{
  "crop_scale_min": 1,
  "loss": "softmax",
  "encoder_layer_scale_init": 1.0,
  "encoder_layers": 14,
  "encoder_width": 192,
  "text_encoder_norm_position": "pre",
  "text_encoder_activation": "gelu",
  "text_encoder_head_dim": 16,
  "text_encoder_bias": "all",
  "text_encoder_moe": "soft",
  "residual_init": "none",
  "ema_decay": 0.999,
  "max_steps": 7200,
  "final_lr_fraction": 0.05
}
Rows from block 11 of the image encoder, named by matrix and row number. Rows with one number belong to one neuron. Each number is 128 + 24 x the weight over its row's rms, rounded and kept within 0 to 255. All counts start at 0. Numbers have three digits each. After the name is the row's rms in percent of the matrix's.
# fc1: MLP up (encoder.blocks.11.mlp.fc1.weight, 768x192), inputs 144-191
# fc2: MLP down (encoder.blocks.11.mlp.fc2.weight, 192x768, transposed), outputs 144-191
fc1.707 106:137163156119173143149100124107120126133123099201113095107148094067135127140127137128139140136144144177135118088135096132138102096128138142141158
fc2.707 113:065187124110173118131103114167119124093112165142124147160153124135113098114142138137141170089132113116112111103123093107116126128104183142158142
fc1.708 097:159140126127174148135134126125107105111111076128137119106112097134113153107128117144140108139100168090116131100155129099139141175141153140124114
fc2.708 092:148120115142122088116048111122140127146095110083129145097153136119060157173112134141137116151153151125134139143110126120120154143117117168091122
fc1.709 098:134106188101086136184094172122095160097143175140145142099143180140146149137115144161089142113143136173159114128156136133185092112124156178144160
fc2.709 090:131177145144141186131110138102143151059130137143137133096144121156132169120125102079085092080099121180123086128134093138132144180139103135121109
fc1.710 098:143070096102132146136121107114132148085151099107152122105120083148089112131097122103115122173168136121144119094118134122170145111151152129115114
fc2.710 088:149136140138152150141138144123156093098151091144091135105134096097187135165131181134140112129114130088109155148114143135120122139142084154211157
fc1.711 105:058079116153132155178119082128085122132109136088157128116128140122126118141109151112155108106129149112148121135091108122150114110134164164129068
fc2.711 098:089135173120114122120107127113155108116164129123112158118068141171121132094096161160129103095128081129122135135144119121120135120117148090141130
fc1.712 112:150115131121135115111125138156153127135141130120129133137127093130163116138154115130111125168109106172104109114125154121124115121111110143138123
fc2.712 125:157107087159088114110134111157139131124106150162131122143131105079117137116140103071119142117117151108140158176153128173152124115111095122056154
fc1.713 092:106061141166131124089124100103127124115163145160158094134094129146155166150075122117097125150140152168144156166171099133088125123120166176110110
fc2.713 088:106120116143091149154129105093158158142170155119114126095113135151117167125118156138135140113116106139143103163138103141121128087093138090091162
fc1.714 098:191128137152157085156095108149149104114091146158134105122143159120144112139134074133151170182129108112138136124125104147085118111173113130149088
fc2.714 102:136120130129081188144102110084128095156156131092131135105104115149187120162095136165151120148144079126131136132116142150119172157138131109088091
fc1.715 096:156098132129144102128124120124126161113121159137134104147114177133160150157148122140156145123156126139156145125141137124125118140097115135169133
fc2.715 110:191100117150078154132127128123102125132151097094138105138087110135104129147145135170103141091151138107124138176154142116125143153145086117084148
fc1.716 104:188139161140099144108107127169154110106157128103152146156113126135132114163124150075140103115134148124121110122138116104104107094111118113142092
fc2.716 087:158114143103090126096160095133120138151136111129147122118091155172068116108137162162139154163179133150103130118169133100102133119125152089125127
fc1.717 102:176080111119139147155108128160091114122127110120151139119179094159168119112122137151136093170154172156126092076141098142128132159120146141116159
fc2.717 106:142141073084126098129179136135117096110111171159095150147131132125145168151131106150165174118180128111147106106103163116112111099135109148108124
fc1.718 096:105125137107125142146103116112123104149175123086162135147106114120109132152125122134104103140123110149158180122107113126150153090138131150128111
fc2.718 109:125127121150094152107160101119142129139140097148119134129117124148184139102130116135147157131174122137116121093121110175113141166125103135132122
fc1.719 092:115114128133156125090096174130116144148133116101123070136138105118108115128125091102109107160160131155176138146142144122136132116108108118097138
fc2.719 111:154111119102137177123120171113139128119148143098133107147150127153158128151149095121114117121112132140111115117127113124115126125107169085107111
fc1.720 096:125133170170133160124123115142098142114116137125134101068133145134128099135126136110097091146160145117132159125164116108104118090154121121097139
fc2.720 097:126147095131138146182142153135134108127151091104128139125152135110113148160114089144122130118107120118119162173101162104140120111178088145135114
fc1.721 097:131092145134150112165104148132105198138132131177153109136144164158128126107103128122152123162145127156114101060152119089100124113165134143100165
fc2.721 095:123126134139107156154107115111156147132132153174158090106122119181118157105135101129145179132185093148092124109084148114126117132168083115104156
fc1.722 100:127094148112160112122097126124148111135120183129106115125134135122143086111123115128110128164112147136120136114167128122131136155149087115132163
fc2.722 105:150136123130150114097144120148105117071119164103109185139144120133119154136134124139114126110135113115173093104088150109118147164159100105115086
fc1.723 098:145110110135150169192124080180157087135144124135108141133143131163120152164142161177165142118144144133129141099091164151109137134165165185127112
fc2.723 108:147127133132129115132059119121114141139134162125137128125136137120126110124121154135142087177136117137109122140128125188142135106129155136088109
fc1.724 089:161112196122127154118115104106119115155139153149186111143116095155141117102152132140115140130159125107149165114146125125131169130136107115118119
fc2.724 089:113162087107121120161138140129115088135138156154126167100177080150140114165089120116111120145130121148103150141145112129144154151143117097171140
fc1.725 102:092120129152131099109123094073115126111146103128142144146136153128098115154130119137099101136182158147151132120146112143186123115174104124165148
fc2.725 121:138129116089115147157121132137105121092105121089095152138141151122153141184146103133155084134126161106139159141136110081111104105106170088116120
fc1.726 092:151101096140129159138115113123103139094115149132111110070155134155171134134124124111093130126144161100122103135170131075120136124101135166117084
fc2.726 081:127163089090123122113158174108127133117105141137124114120144137089111113157125128108100145119138131137100151100089166142133111170153111183139154
fc1.727 104:183134105178122131113090090136104141145094140152113103165122138149140135115129136148112142137158127159143121094102101093128144111152150099088144
fc2.727 102:141119146089103141134165140149101124098115104122126128102120142113119132158132182127114134183130146085137160174160185094125168116157120155112126
fc1.728 100:145143142086149104058101132098104117143165150093171093145122133150141117119135074134076123122121114117119141089150112140116156115097138157131116
fc2.728 106:114119139138187176194115126131162099186144141111140124083119104152106118114069102149104134082105111132156094122127086184129130149127133109152126
fc1.729 099:113063120117094139160116075078153160135139141131124109091152113138154132129180144121116146154172097133123138118053129082118151116133128132136131
fc2.729 098:113133113066093142068143128128148113182160152130118155131082138147208151145160136132116117142139160117125114104132163133134123151144120107129136
fc1.730 105:121082164135148130124123090174135081115154124108166129142141147112107104078139150103163129149144110120159115122126119106097119146182129164132112
fc2.730 103:105168115089117086122138115144129145116148138113123110155183105106129119130126116089109153078082105092153107129129140128106122125125107126144114
fc1.731 100:138142119118159198137110096103134169112104155123113119124134092095098136109125135116130113132132122149149132117128053129149114128142133125147106
fc2.731 085:127173148071133140103109106128127134143140173145082142116156134142083153122126094150129144110122111165099109110113134120107150118110111133184127
fc1.732 105:118138110096169109113100124088142158121187100133127130085132124112131098146161174095132122111155134137111151121095130113113147095143130152139117
fc2.732 110:134123121110134179117117123118141140131139128151115130158112130144247135109171119149111107143114160146087148115113159129119096159142138081139123
fc1.733 104:200137176130138120102118105129162072151126185148099100097160124105137126141134161110147167132134158105126122120154121098158155106117109132132083
fc2.733 107:115111130145110152145124156107147096146149109099123136091080114178141098162068169171123133155149084106105123081113182124104131153165090127119103
fc1.734 100:111141100176169117119100106115158135108129163132134157119128125138116146107171202144184113129101101133146120152124107111082131093147074136115086
fc2.734 087:149143118104152110098125124117174171107113127137156183105154127125141096139186147128151132108141135077119131088101160073112159119147150121132085
fc1.735 099:110148129115150114109102101096133107068114127129159107142124177154169125122151131159146095081125119151106091112145121096099149159131102127114067
fc2.735 115:112113087156134081125137125143141123094150164113118081112134135125141110142044090078144160114140107144159137148136108181130128136109128182088160
fc1.736 102:123163124142137115156141118125131140151171129119121160150145129163134077104145109106073126125136154120129149090087103120127120098129135162094152
fc2.736 099:162125135112103162137165149126114137129127162106131176110121149131161137107160137150121134123134156120096143123146138155110127161129114125103140
fc1.737 104:152110133189155148147136143161136109158116107138115097140114125136114135119152127118157112096123128125187104148151093124111140124156116128165110
fc2.737 102:084170111105098153106143131128116125107128099105094114124149141148107157169130101097115081113089140111147104113118147116154096140108118114143152
fc1.738 100:139076096135155145136135185094149130096077147138094091131079101147102118158139145146117167106155120124105129114141144140111097144186118114143116
fc2.738 105:126120161133116143144177133096116127090127095155114124088095134082132169101131129135150132101153166157106144159124124080164106131159130118180166
fc1.739 099:154142079119119122136133132131067114113163128148145111097139122120134117085150109086114117153140099094139165086110117129124133081161114077153115
fc2.739 103:087134136087123139084132154098151126114129132104110145145106154138166148059162120133138124154109138117128104140131141115143076107138124082129147
fc1.740 104:118150137108126105147140117176110116118112133104125118096108142089150146080134147137070157122142126130142125139150116118122180068118128155122139
fc2.740 111:138112132147115122092145127119149139128148125113131154131121124105150119117111139107106128116090115151141092083112121200096121132092112155130147
fc1.741 094:146086144120168122145132127139165096113119136143128145177114132131176087151114127131110101146133126150107091121152081107167149121145119093116121
fc2.741 095:117118170160093158133103104100133131088128100114128157135125150117122115106131126173137147132128122085102091104154060093083150127144145139138128
fc1.742 098:161116143090181118145122175163186136108114131170137081165187102114118149147133139128114144154127134115122119091156119105115121119133156150164106
fc2.742 092:121096129146084116152120116108130129119104139120113153113126121126117126107119161174113135131112134107151165162151098100098137148106165152131116
fc1.743 105:149083174118137176148117125123120088101119168126153138167157143133164102110129150143124168166132140167136135086106126134119117137154123129107159
fc2.743 097:101113102140152162157134121121134106113092161147125123147131130121103119153105182124127154147131127113152160145092160124133148152181134192115096
fc1.744 097:139080147126166160163096157137133128137141154107133129151124110168109105112153108093138103102141138152112161079143138069132108099112117085145085
fc2.744 090:135116120124115115099156134109153104076147082141112119138117128098063130131128130196118104118126142128136152111103111107070135131130137124181134
fc1.745 099:126126134125128087074114095135118151118127112132121122086110151117121112121180071129128071147138183187148163122128092137124155141123105141163132
fc2.745 097:108129120108106163131095127119168164137141172122133128117154139094111105136156124114138148130096109124101106161125066178120148105110124143110105
fc1.746 097:141101109121131125108147092121080135127115114159178106138120123179093113071108155157108103155090117112148101106139099104127096092113148115158113
fc2.746 086:106087111127108120138066135148117093155145137118131136148143108150131153116100134102142141098150099117133084126144166126105093061140153107088136
fc1.747 102:120116103129150115148136156109069107048100157125108127123135179168115071157147143133144117149145150136134119127123146125083126107191114115129129
fc2.747 087:107133142135127080173114137156103126142103143132150107093156163126083146123113151132162139132141128141111143144089174133155113110132110131131176
fc1.748 106:178144143137137135108109133118148113131139112143126113112107139098133151132154099100117142125094130096142125157138131075137129113149147119166126
fc2.748 112:175133117130110180099145135095142129117129107147150078154132105101119140159144095132121147121141099098128100087068137153122122148166067141104146
fc1.749 097:095118175111150113110114078122121124145144117159153089174132141130122122091178115159144122131167123155132129060187134148141106131157125118130115
fc2.749 105:106156126147132131143135087126121160086133152082137091152142121128167145123119149107137117112109124116145084132071101145118131131123101138180146
fc1.750 100:125123119125131131132121097158149121132145126140164129132149123139108174155107110131137128131138127176176152137129121146118152134158161153120107
fc2.750 104:123149127131138128158058161115139159116147112122138130126168133132074168135111118142139143157148091125131112096117120123158115108128123102089122
fc1.751 102:137136113122131134128111146085123122161139138101117104132138123151162105122090125160110100154108102158133117119103087102174169089129120123107114
fc2.751 107:116137068095112117102157130135126110138155118085117134129119128154183106143068153164135149100144108109124151156144121142094129156094128175156115
fc1.752 096:113106152151171126164128111128099182089109153121145115127115134152157160119096167128157122156184118128135107096149117120118128108158095134115113
fc2.752 087:130088131151090153116170143123128118127100101163150105080116120180085142176157097133126158123136131128152109107102183179132120119153075100132114
fc1.753 101:152131158148106138158094106124133110129143128105142159103111106126160160129073138195102107138111206149115201132131134101124147141134095118144097
fc2.753 098:129129142150179118161065091120139079156155144102122107142145096114123119114152090116141140139096113164120100118109128112153171102147138093100101
fc1.754 101:156129123131122134145115146193149169176142124122144113092129142182131140177114122112109119160126159105144116108124104097112122117162130157118089
fc2.754 112:172158139103155078123128126151101111121126163125144150128156122151149114098145169102115149091142167164104142124156105126098114147110136122150140
fc1.755 094:137118154131157133136122147199133119145144105118165093167155105124125125137184114084123111145115115173117155132140131124105163086133119148107121
fc2.755 099:163122082130087172129148123157128137116113178171147111134149104140175135101121150077113164145108143129125109120154127184158137114157083142168188
fc1.756 094:138113147128143130104129117117159109129116112119109134153100153121135186122152124109151154110135119109133121120137100113134153132144110083141087
fc2.756 097:170097124121111166112151140099122120101160099131161097147094089109160127174154081143134132138154157116128097094069128141132135152152106112108131
fc1.757 102:139102135114133120179101117126116118145124146124135130104149118132153125132153112133177163126094200144114150121117071115160124137111110161130101
fc2.757 091:137165084132129077143131098125139139161169175178124133134130098127109143117106105111105128141125110148116109159095133129168152108148093148098099
fc1.758 103:121094133105139145130130140133124151096170119115130128078116104137170146089113115110112132105085169113110121126156115125133099124158147149132137
fc2.758 077:119120092124179127178168109148138106085165082071150091133115148145182120146113135140120124123140142125112125153150143140141125147108140149120118
fc1.759 096:117119129175112148076119089101115125124114129129142112137148137112145118127083065135131157136185130138137139166124137135168134097134096119151091
fc2.759 105:105146088109119118119128110100132137110112145095118122135144156138102164154123088147126145134139116138106113115105133141144158121124094118136129
fc1.760 109:131127130148112167140062159150077157109132122096149103118109111149117110100124118150147089148126151121105098103144125112141164125135165137118134
fc2.760 102:121136102116123116123154153110086165110103150205124123162148120123132124165151085115142173133166146127127093079109131091115120118149077143074140
fc1.761 098:133151124106145169191132134084127155126127123155103138123103164157131106120178144115106113151167141117187130137138131098147118110137106166100102
fc2.761 107:156146166115119145111155178104122156130100107155139174133096128094098139139150120082129152118163143142100154077145130116123143153186114142093142
fc1.762 098:125113163177125124143133098119103111153126133161176158186146135148135107105064150141128074184124130152102093093117140119133130130133164162127094
fc2.762 105:094131179155089052095107089131121168139132121163154116149141119158129087079161129159167145128094156132137100124142108166152113081107146104129101
fc1.763 091:116126144162148125178102133142090104120135172125104157109111139145145113152116143143152128147123096136172108170104133157134171097128115117133160
fc2.763 078:121138076137149167126149154097168144134135171142118149162111145150145139102136116105112134125137131083159085147155072109100131108158143081098125
fc1.764 100:134102157166140167117113078111137107144161099141133152130064102148154163165124144137102128115080089131122139126148147150143160121118154129154113
fc2.764 088:092142179116131098132098115116151106141120120141107129143120094171171112131093128164123131105115125145135108091153093122145110130119152145163093